Weights of a small image FSQ autoencoder: 5.35M parameters, decoder widths [48, 96, 192, 192].
Rows from block 5 of the decoder of a small image FSQ autoencoder, named by matrix and row number. Rows with one number belong to one channel. Each number is 128 + 24 x the weight over its row's rms, rounded and kept within 0 to 255. All counts start at 0. Numbers have three digits each. After the name is the row's rms in percent of the matrix's.
After each channel's rows are labels from the 100 images, of 14976, where the channel reaches its highest value: "peak on" is the class under the peak; "patch colour" is the nearest of a few named colours to the mean colour under the peak. Only what is clearly more common there than usual is listed. The data: made-up road signs on poles. In brackets: how many of the 100.
# convs0: first 3x3 conv (decoder.decb.1.1.convs.0.weight, 96x96x3x3, each kernel summed), inputs 0-95
# convs1: second 3x3 conv (decoder.decb.1.1.convs.1.weight, 96x96x3x3, transposed, each kernel summed), outputs 0-95

convs0.71 095:140110121109138126162132121156128147178112143126100105096134142103152129047107150154105141150132130142119134098115145112127124096105122112105130165022112152119141189130126168137129104101122126112123113139133126119133155105146132110111126101136122129150122153153129126133085079109106149116
convs1.71 097:101109147120137074090129113116156066061166132131178119160140119143135147158151145160123132125162125097111105153120174169100163146149155133163130123159134114131113114083122132125086118174137114102120145114125112129125107109112135164152134125129099073126130107119129123133122144160133112126
peak on: symbol (69)
patch colour: black (62)

convs0.8 100:128167113114121130086098119113138100155102135131130086094126098080116121105162128113130123192135122118116148174151134105143169121138121127108123164093157139109109067115126050136137118147143114123107105129114144156091152142129080167155113115136124126067124133128113120122133125137113133140
convs1.8 090:133066136141124174127142110120126122160144123158119186125130143123127125144114088108099145064106130114150124091175116116151112159091142145142137092140110079136128157144149161096125131159124155170132075138138116133181138117118136097143142112109088118145111139148132171143126120133126117100
peak on: symbol (56)
patch colour: pink (31); white (27)

convs0.95 125:125112128071133127112097126134119146103146155121131107141166125104105128117162099124123143139128146138095144141153134120123146103118255129117139108155112159148125131129143153138137145140132125106132110123148105145140149105141130082102136160190106110139136138113158118127120175116103133131
convs1.95 116:134137125128139136128122200174118098126107082137130133131110158115154143116096156109137076096146110183158131074119118145137160151135045114145101131131137134088132147125145091130116100141142157123155158121123138116141117152132118155169139104084088108106147136144110136123127134111117131134
peak on: symbol (87)
patch colour: white (46); pink (25)

convs0.72 086:200147113135122168119152116113116098095175115137170112122122096080126125143147122127175133136135126182116110124113168090082121134087111142113133128114168128082133115103122091136076122138134133154141118127119122076103129126119095146086133087124123138141121175129118099125118128118116127147
convs1.72 092:078096129152096072125060160112118156145087078161096144078126139154124117126118115108120134136111110114137119108137139133176121140153118127144138089115132136144117134170134148109142093146110165107117128151134118164131133125117174111180172149123122112141128119165144169096113123121130119116
peak on: symbol (82)
patch colour: black (54)

convs0.78 147:153118106124062112127130136115137116074128129250143132139128113124159109159121130153139128134133127152133131114157133118117116142123148114117136115135155133123164140106147143088126136142031112127117155143117155122135130127132143128122117133144128115127111119109111143079129080108118135134
convs1.78 116:117121146129186124164147117155098158138123101027128127130165113133133129108135137146138109147072160134127115079101121143101109131144139124130155112140123112122138131134121135169139102082209133122099097160121095137119128136114127140137150124135157152149160140151127128143122137143163136130
peak on: symbol (95)
patch colour: black (96)

convs0.86 077:153144127131126131072107123095155114090138189139154119088121203127156117122130133116063119086145120088150129110134137132158147151105131130115138127175163122124148114114134100126140121145152073115144108137157140136120122111149173176153121134128123129169119117123144131142108118116083141146
convs1.86 093:124113138132105158188112127123108180154138105122117143119115117135140123141115141111125130180139132138114144136141132126076107093184129131089150160109120111132097130115146158117182126095134140129087126169119100129085159154072165107133114142124171131143109140141129126101184162128130094131
peak on: symbol (57)
patch colour: pink (29)

convs0.39 150:134116113131004134123124136141118146133123117094145133126152115125133168121135127104129126128097134134144129138153135133124120134120121114137040120145133136137100138134124129165129124141130125123143110195132153123126109129121114120124145136138115128116084114169134093041119117137121151124
convs1.39 116:149173127132122151135118146111085106134146138156090113123121124115118079135097116163109134128143122139122121111111143102142137151121114116129202124121137091141127152155121099094135170124124125122131168155135160129123124129167109089121141133100196116152132104119138199185169108117108140118
peak on: symbol (60)
patch colour: white (29)

convs0.23 101:185145098122121162207137093104128112058104120130083069145153131099114126157126097114146123141133128107111112128184121125073143113090110130138125136133150131143112133124115104152110123138127147085090128141150149114105121111109088124147122154124153125119127115161154109120095122127111128141
convs1.23 107:139152121130114095088098108158112114131133152107152115073146102127124115100070131176098152077140152101126136172107135128152108115162151128070121070133107165159131088139108124123103132129134138149141084124162133134131157116127153096091145125135109129139114123118123092131117130137131156082
peak on: face (53); symbol (47)
patch colour: black (35)

convs0.92 106:137134111116255111132148120151121114133119137159133116130111121130125134126119149155127116137155159113085124106100127113129125142106161082148138137120109098110145125096132145118132097134071119134151147162127083106141118134098132129133135117141134101133125123156089158078131113162126144128
convs1.92 116:149120113156005192124117125120154155157156113170148135119107151126100132135146133122166146130098139159138125153126158140158143166138126139153089128146119130134133133089138151165158142093122148135134164137117154138167118125138100139139132125119097127126150128129139153136149119126094130140
peak on: rim (49); symbol (34)
patch colour: black (35)

convs0.43 104:155112167128124149130139133147116097127128132135161110185137164123184126123156150105052126103140137171131132142129137120107082135119145102165146134158208131118142124125120120134111134134109114084090138126122110148122160125135128173122106119132127116095121137137165120133134063133127100150
convs1.43 076:092143124153140096120156123104125156157143115097119118104147127165084115108161124159127109135148139158126154127128113130160170162121108169132105159100091138137121117137110132183126116150150152134171160147161153141162142125131149096094116137100127136152131086134073133143101196128131165131
peak on: symbol (93)
patch colour: black (71)

convs0.6 083:179113105110133140105124143136101171124068149133137089163123122121129133099165135119103107160127134077143097143121139094119177110139122119146146095141069133111120032119127123134099131110129117094116083121151129137154089121124125131111084116127142146105138128140128144136128152118114122103
convs1.6 111:063112141158133118121136149141161135164131060158126173115121159091153139159156047116176100115128118147138114133150111122153102129123115124133111162103135131142126182134127126106164107151107163133124141123121140176105136122166117148155143109113154090131131144131125125118123121140168131125
peak on: symbol (90)
patch colour: white (40); pink (36)

convs0.46 108:173134172128125139120094130110134152127129111129111117131116113107088129130144151150078130118124133101139145159123177132117109130143121136119138121088033117165131077112133183133162144160126145079129139133152125162101139142117100161145107133124126112091123126108116137132095070122109116113
convs1.46 084:153120139092134143105154141137095104149089167138138133142122118162163150121057144108179099137092123118143168084120136142119105115117136118166108106110133157113111167160109063085116121095115128174123123123135122134117107113143123091137124147158106140140162149152138144126158160129098130148
peak on: symbol (71)
patch colour: pink (41)

convs0.1 100:154120141132127162100178136120135119083099082138139114102114145118062121127134136131085118132108124156110156128116180129124194118143125169104142107074185131127117118135126137107114127144147121065146111123106106128091165126125130126147152120125110126121114105110097114122069126128119125117
convs1.1 090:151112111104100142148095143149117147127068183118092122130130113144144120112111180110189131095117120128131124141095087137152103118137153085138137132171100117084122091108132136138153133138080183141111151115110125151150127106136107123133123115144132126137134185145147108115156125155167136161
peak on: symbol (84)
patch colour: white (31); pink (25)

convs0.18 107:155109134029115132111104206097139139157145092132129115127195131096146138135141099094142152133133124113200140126117137119123136103139102098145155114156166155117128135104173157131130102122130132126134142137135118138119120082086135143121115116140123135125116124121120127151123130112158136127
convs1.18 101:136137116180121109138150101168133116111127145160130135113060145140116128125112152136126120123092144127054145120133122115114131154121160090119103116138129123129115142146211113112121109139122112145113134120155107134125126161155132131152152162151207085162142153142143151102117141143100140124
peak on: face (80)
patch colour: blue (35)

convs0.93 083:098157095107133106133052117081123156143147114131124134161131146108154131050155131113160137120097131170134168116144118092092139142163153145133116093066144114152113116118121138128141104109142119105126116136138108093110114144111174102140086161124117116164127137151113109118124131118129131149
convs1.93 095:101139145117134129156161138121094112079094143153125082143141053170094141153139077129126135175102126124112134147148118178124152154091112117130104155166105136151133151138156146101072124156137116135102133116090133118161155111120128102088158129140143108136120094101129138138132116131122118141
peak on: symbol (95)
patch colour: black (88)